Weights of a small sound classifier.
Model: 22.4M parameters, log mel input, activation gelu, moe top_k, num experts 16, layers 12.
Training: adamw at rate 0.00069, 6300 steps, batches of 384.
Rows from block 4, named by matrix and row number. Each number is 200 + 40 x the weight over the matrix's rms, rounded and kept within 0 to 999. All counts start at 0.
# proj: attention output (model.blocks.4.attn.proj.weight, 384x384), inputs 0-95
proj.306,242,186,163,167,155,253,275,87,125,217,169,217,137,218,117,137,205,115,219,156,121,182,152,204,263,223,220,181,128,207,263,218,171,155,262,156,269,222,207,275,174,157,204,217,230,259,78,163,243,205,166,126,244,161,204,191,276,200,225,173,84,125,171,216,196,152,241,177,212,205,167,222,161,192,232,196,220,178,258,178,188,240,228,229,198,191,244,238,162,236,179,185,173,205,182,146
proj.307,181,198,143,164,166,182,188,223,178,153,176,212,170,214,167,114,257,169,204,182,185,181,160,203,246,243,215,160,178,197,238,186,209,181,213,205,195,164,208,234,142,169,238,281,170,146,186,202,248,181,197,164,244,191,172,243,249,183,173,237,224,231,184,225,200,210,232,181,247,205,251,212,172,181,213,179,198,271,143,216,219,236,216,189,183,188,211,189,203,179,219,234,204,177,228,235
proj.308,199,198,243,170,142,234,196,197,191,181,219,198,165,234,157,186,202,182,191,184,201,174,189,156,208,211,203,219,253,217,235,187,138,206,178,240,200,165,188,218,188,236,181,135,271,186,196,203,144,283,194,211,164,215,241,220,222,188,143,229,192,192,173,166,211,233,75,229,240,187,256,187,216,152,141,248,159,114,198,222,156,149,180,230,186,272,156,173,184,155,186,140,218,175,185,241
proj.309,206,168,237,239,253,170,181,236,202,211,263,244,279,164,200,160,172,202,223,246,237,196,147,212,174,184,206,224,174,129,143,227,195,229,152,186,160,148,184,145,235,231,199,238,185,236,174,140,141,179,208,220,164,184,206,204,137,175,226,193,222,184,230,222,159,157,230,178,159,238,229,184,174,213,192,218,282,268,147,188,197,208,211,164,197,173,240,213,210,233,158,248,230,197,235,190
proj.310,283,254,258,176,215,204,226,227,129,213,199,209,272,211,229,188,161,215,249,276,272,215,189,193,213,150,232,268,252,202,172,203,199,258,139,256,129,194,149,159,142,287,163,119,194,146,253,161,154,183,211,221,157,241,218,197,161,239,184,172,266,200,200,199,188,259,183,186,205,148,214,215,240,240,201,195,209,235,227,225,241,167,180,158,186,227,224,196,234,207,209,209,140,193,213,195
proj.311,140,143,174,253,257,183,162,211,218,244,223,153,262,128,201,232,157,255,151,253,164,250,168,250,138,145,147,185,212,131,140,172,244,189,155,173,192,182,243,207,254,147,209,232,158,211,264,282,211,127,201,199,244,192,107,169,168,188,248,181,256,219,306,159,130,193,237,147,214,200,247,124,163,155,273,282,151,173,223,235,274,197,188,190,247,199,192,212,263,220,190,220,243,144,245,282
proj.312,200,178,255,263,236,166,178,297,233,196,276,165,251,153,257,249,132,239,154,211,281,209,233,277,137,169,206,215,236,154,70,215,268,287,137,170,175,215,180,113,235,210,207,155,169,185,232,205,145,150,224,273,211,224,199,192,153,226,266,235,221,200,258,237,206,161,220,213,145,206,200,231,209,207,163,188,245,250,203,179,233,191,211,131,171,182,208,211,219,228,212,207,227,216,233,206
proj.313,195,202,269,277,244,188,216,272,266,248,264,210,237,159,268,274,156,210,200,276,216,227,229,251,174,130,172,222,250,227,186,302,252,292,91,225,118,245,242,113,290,257,176,156,187,202,198,211,132,223,266,250,209,261,214,234,163,199,241,222,207,237,241,219,248,202,182,208,152,222,218,197,155,144,234,162,182,185,173,229,179,187,150,185,243,233,201,253,186,234,169,203,182,219,232,264
proj.314,135,188,140,203,216,230,193,115,222,167,200,200,180,199,215,241,216,180,140,212,198,206,232,220,176,278,133,127,196,163,209,186,214,132,246,195,237,241,256,209,222,135,224,189,221,212,215,252,260,199,207,208,237,166,190,117,220,214,185,189,201,215,213,185,213,244,196,233,268,150,159,192,191,221,244,153,174,126,215,244,184,152,158,190,266,233,162,178,237,199,219,149,150,248,201,235
proj.315,115,156,141,257,282,176,148,178,247,134,194,204,197,150,234,238,167,220,117,137,166,243,166,240,172,190,107,172,161,139,141,142,255,182,234,153,216,191,262,187,242,144,247,246,158,234,265,282,219,160,148,188,245,140,175,120,213,220,229,182,264,193,210,148,179,222,202,187,225,220,186,168,182,163,232,216,164,155,268,189,186,175,170,239,239,196,212,228,191,211,191,217,240,175,199,241
proj.316,153,224,142,191,184,256,213,152,216,170,179,196,180,238,219,222,235,228,171,174,206,200,234,191,187,203,187,159,171,171,171,149,168,193,226,210,243,279,201,198,201,123,235,160,253,197,208,236,249,187,156,189,230,204,204,171,207,261,222,129,191,199,212,144,202,187,190,193,195,196,178,180,184,214,236,222,197,225,210,186,218,238,211,220,237,213,207,183,197,182,160,225,198,246,188,216
proj.317,186,181,174,171,165,213,215,141,218,190,207,234,228,194,152,181,214,209,189,187,182,211,155,174,227,183,168,157,183,184,224,206,204,174,212,155,227,214,239,204,174,202,208,224,185,224,163,215,250,219,228,166,267,223,197,208,228,162,202,218,174,188,191,223,224,233,167,179,197,169,212,207,257,181,171,197,167,151,180,195,197,214,155,195,205,177,170,229,147,179,212,228,228,201,186,209
proj.318,197,167,273,260,271,191,157,196,170,244,257,273,268,133,224,245,168,265,202,244,223,255,197,245,167,129,181,244,227,167,140,240,259,205,144,195,160,187,173,127,246,252,167,188,152,171,236,214,160,170,212,231,205,216,196,258,125,182,246,207,221,217,276,211,130,216,180,149,108,183,187,234,211,249,177,225,221,206,177,151,226,192,186,161,188,157,251,255,210,238,143,236,163,192,247,246
proj.319,159,149,110,198,222,201,134,126,218,171,208,229,174,175,164,179,205,166,137,119,155,252,200,224,168,245,168,138,169,182,218,175,225,135,303,189,261,218,258,204,187,122,273,242,187,180,223,241,263,198,189,180,294,167,184,193,228,172,238,218,252,235,228,160,191,224,196,297,241,149,218,194,203,191,244,145,222,181,199,255,215,174,127,239,265,255,141,131,225,165,245,151,137,254,229,182
proj.320,163,211,174,106,100,269,260,107,212,154,131,164,81,296,137,177,265,198,136,111,129,199,155,95,268,280,189,139,165,192,293,196,131,107,284,263,299,247,248,261,161,112,262,185,257,175,141,230,267,291,116,130,263,150,231,148,312,139,126,204,95,161,169,148,207,185,119,284,273,141,225,168,176,109,145,178,193,172,164,242,223,137,166,244,204,299,154,145,161,130,253,150,187,218,190,179
proj.321,258,231,296,233,216,154,223,293,171,256,211,217,214,177,158,196,182,241,266,223,234,162,182,218,190,126,244,299,233,187,192,275,173,266,175,213,165,182,140,199,184,280,135,178,196,202,213,150,123,210,207,185,145,241,269,220,212,237,211,198,218,147,199,255,154,146,203,163,182,280,170,204,184,173,163,239,247,266,189,176,214,207,232,144,181,168,267,224,203,238,194,248,236,180,231,204
proj.322,234,228,249,217,211,166,138,289,203,217,219,160,214,178,232,215,130,214,233,264,239,185,211,252,214,156,215,269,262,226,176,188,215,261,155,289,114,185,172,172,158,233,142,145,202,132,270,220,124,196,228,235,168,244,242,272,185,235,213,282,232,219,211,194,195,222,226,198,207,217,159,230,252,243,205,229,219,202,204,202,228,188,198,144,147,215,216,180,196,210,186,194,207,205,198,218
proj.323,153,154,234,223,193,207,172,199,237,254,193,165,212,196,215,223,189,263,203,210,178,244,143,201,152,184,188,192,182,120,171,210,259,235,207,196,183,93,206,198,213,237,225,287,98,264,246,233,160,239,149,214,191,111,105,141,196,138,187,182,247,231,191,152,181,206,233,221,222,182,245,140,205,206,279,232,175,236,217,232,215,188,215,194,232,217,190,156,214,176,287,197,212,198,182,205
proj.324,183,189,154,124,111,195,212,199,169,151,90,211,102,269,91,156,246,160,209,102,163,143,120,103,224,239,195,194,150,193,270,156,175,133,264,225,283,158,161,329,137,157,250,251,196,218,215,194,217,260,142,126,179,125,211,174,280,148,135,168,193,159,142,147,157,157,220,227,254,217,267,139,175,182,203,201,154,194,282,199,171,167,238,230,237,204,213,160,170,142,224,196,233,184,150,159
proj.325,174,156,168,235,219,270,154,176,252,210,207,159,196,186,220,232,175,230,131,229,190,255,159,230,173,184,137,160,208,159,183,173,246,218,197,195,195,158,272,145,226,181,205,242,126,245,234,261,193,210,195,242,244,165,134,217,158,160,216,247,244,219,194,157,177,201,234,184,188,217,248,188,242,167,212,204,194,217,203,191,227,209,187,216,218,214,186,197,149,220,230,223,223,156,233,232
proj.326,229,199,201,112,125,265,240,151,124,142,138,227,137,236,123,200,212,112,258,135,98,194,139,145,257,199,258,199,173,246,299,183,120,133,267,182,247,186,157,284,153,158,236,213,215,209,155,160,230,196,172,148,169,184,203,218,302,186,164,179,179,170,142,204,235,193,235,191,154,212,168,259,242,212,186,218,252,263,193,182,221,245,208,213,205,202,207,195,218,203,200,207,182,213,231,173
proj.327,174,164,183,188,234,208,221,177,198,203,228,233,212,167,253,235,188,228,197,174,161,259,234,224,198,170,226,190,147,164,168,194,228,167,199,173,184,192,180,161,213,177,207,179,182,232,217,222,190,147,172,226,179,181,175,211,154,212,234,136,214,244,214,158,223,174,210,230,122,214,254,176,195,233,149,169,209,177,178,201,202,197,213,237,187,207,174,174,215,221,188,212,194,201,217,174
proj.328,167,191,204,212,207,221,209,218,238,163,185,165,206,200,224,224,205,240,173,205,227,193,217,184,190,214,180,217,258,192,190,164,201,173,220,266,235,246,211,210,151,177,194,141,248,135,226,224,165,229,135,220,202,183,257,188,196,214,172,236,200,214,196,176,200,211,119,233,204,164,246,183,162,168,241,178,106,159,170,204,214,182,234,236,223,217,201,218,216,162,177,169,227,183,190,162
proj.329,143,205,143,209,232,222,214,137,263,150,211,178,187,206,266,246,223,202,153,182,191,229,275,207,175,252,145,154,198,195,216,202,184,168,226,165,214,221,232,200,235,138,230,211,177,151,216,248,276,205,154,231,232,248,179,141,193,210,167,197,169,253,212,191,197,238,174,217,238,174,235,165,160,186,222,188,184,178,145,223,226,199,145,202,211,223,176,197,194,183,259,172,171,237,234,255
proj.330,168,196,97,183,171,198,249,65,208,130,179,223,205,230,131,166,288,200,174,149,140,184,173,161,195,284,159,88,132,170,218,184,190,105,296,137,331,193,259,229,181,126,316,272,219,258,129,195,319,224,152,132,314,122,163,155,242,193,216,116,156,173,173,180,117,272,264,131,240,146,205,237,249,223,279,221,214,170,237,202,249,261,113,173,299,150,170,210,168,264,217,263,111,262,219,240
proj.331,216,161,196,200,186,139,150,199,229,180,155,241,175,218,128,203,199,255,204,135,192,195,106,184,207,202,205,134,81,190,209,182,223,184,196,180,214,191,202,201,210,198,214,208,175,249,183,170,203,247,155,138,212,165,204,143,222,161,198,142,204,218,136,179,208,148,150,187,192,261,316,139,137,96,247,227,192,187,183,210,185,189,191,256,138,226,197,180,168,196,188,212,230,92,241,256
proj.332,259,251,148,147,146,219,240,158,182,174,127,242,136,272,110,162,221,131,189,198,183,149,156,119,263,234,183,196,115,231,285,178,201,150,187,286,234,170,254,241,116,200,233,188,251,236,193,200,235,218,191,142,208,199,233,165,241,215,120,184,169,191,142,202,181,171,197,208,212,260,230,142,121,148,165,241,219,218,178,202,169,165,270,248,130,228,161,183,86,221,192,179,239,142,133,228
proj.333,208,220,174,119,122,213,190,185,190,207,166,152,122,258,122,175,157,166,212,181,204,166,225,122,249,261,202,179,264,241,271,224,110,197,210,259,212,254,220,279,216,156,245,173,308,168,153,193,193,260,130,156,184,231,229,190,313,167,108,254,163,215,204,151,214,195,199,218,211,180,196,134,173,156,199,159,182,183,264,194,225,163,242,231,228,250,218,156,175,164,177,205,213,169,154,223
proj.334,118,149,191,196,197,210,183,215,273,235,251,80,226,180,237,288,140,259,115,187,249,245,255,196,150,191,140,142,278,127,151,133,220,214,208,200,180,215,229,153,281,152,196,168,177,192,283,313,218,197,178,257,228,205,145,141,172,213,173,251,253,258,212,130,201,197,147,226,203,155,221,173,195,164,167,166,155,154,201,203,212,193,185,206,181,206,162,189,189,167,197,207,231,178,199,174
proj.335,165,196,198,226,206,128,183,242,220,232,246,156,241,179,218,217,209,220,181,212,210,207,271,242,172,177,203,203,234,212,165,209,212,211,193,182,193,241,223,162,230,187,180,204,207,227,215,193,235,162,231,207,201,238,131,170,180,258,225,185,199,219,226,234,221,155,185,192,196,180,196,152,157,195,171,219,167,226,172,181,234,222,244,179,207,182,174,180,193,160,197,182,211,219,182,179
proj.336,176,194,144,134,184,177,187,147,181,179,207,213,163,237,179,197,180,130,199,207,145,225,216,167,253,262,204,141,128,227,267,220,182,117,230,174,225,128,214,210,197,167,225,241,174,242,187,198,249,202,193,179,210,194,149,211,222,180,191,232,226,196,191,181,182,216,268,164,262,205,181,265,245,272,216,234,224,192,194,183,178,158,206,208,190,166,265,223,190,280,242,215,177,169,174,212
proj.337,243,181,255,245,243,210,141,221,154,232,181,239,246,187,182,254,184,215,206,194,200,199,127,223,213,146,184,244,107,160,169,229,214,278,153,243,181,168,186,168,218,286,155,174,205,185,262,161,115,206,212,233,172,162,193,189,162,187,213,256,216,277,218,169,144,201,196,199,151,220,219,163,201,185,227,184,188,246,223,252,251,207,250,206,227,212,214,205,221,164,190,198,233,181,212,204
proj.338,226,233,263,194,250,203,200,305,199,227,238,151,255,207,223,275,158,254,224,272,299,176,217,213,166,110,199,303,279,231,166,177,218,300,126,275,168,253,171,187,225,250,130,81,230,140,271,190,124,182,260,257,148,245,235,232,153,222,195,246,219,222,257,221,202,204,202,179,186,198,175,246,217,253,203,236,191,160,205,167,186,187,191,175,192,160,224,196,218,227,185,188,160,179,257,203
proj.339,199,103,257,302,288,164,134,249,242,258,326,195,318,101,299,282,95,311,145,249,250,278,186,318,78,85,172,267,198,122,94,195,296,276,120,181,123,157,220,82,294,251,136,169,173,243,279,234,137,119,273,295,227,181,192,195,110,251,310,196,311,319,307,200,171,133,251,185,140,223,259,175,141,156,204,227,233,244,167,215,274,217,231,132,188,245,178,228,217,221,195,243,172,214,271,262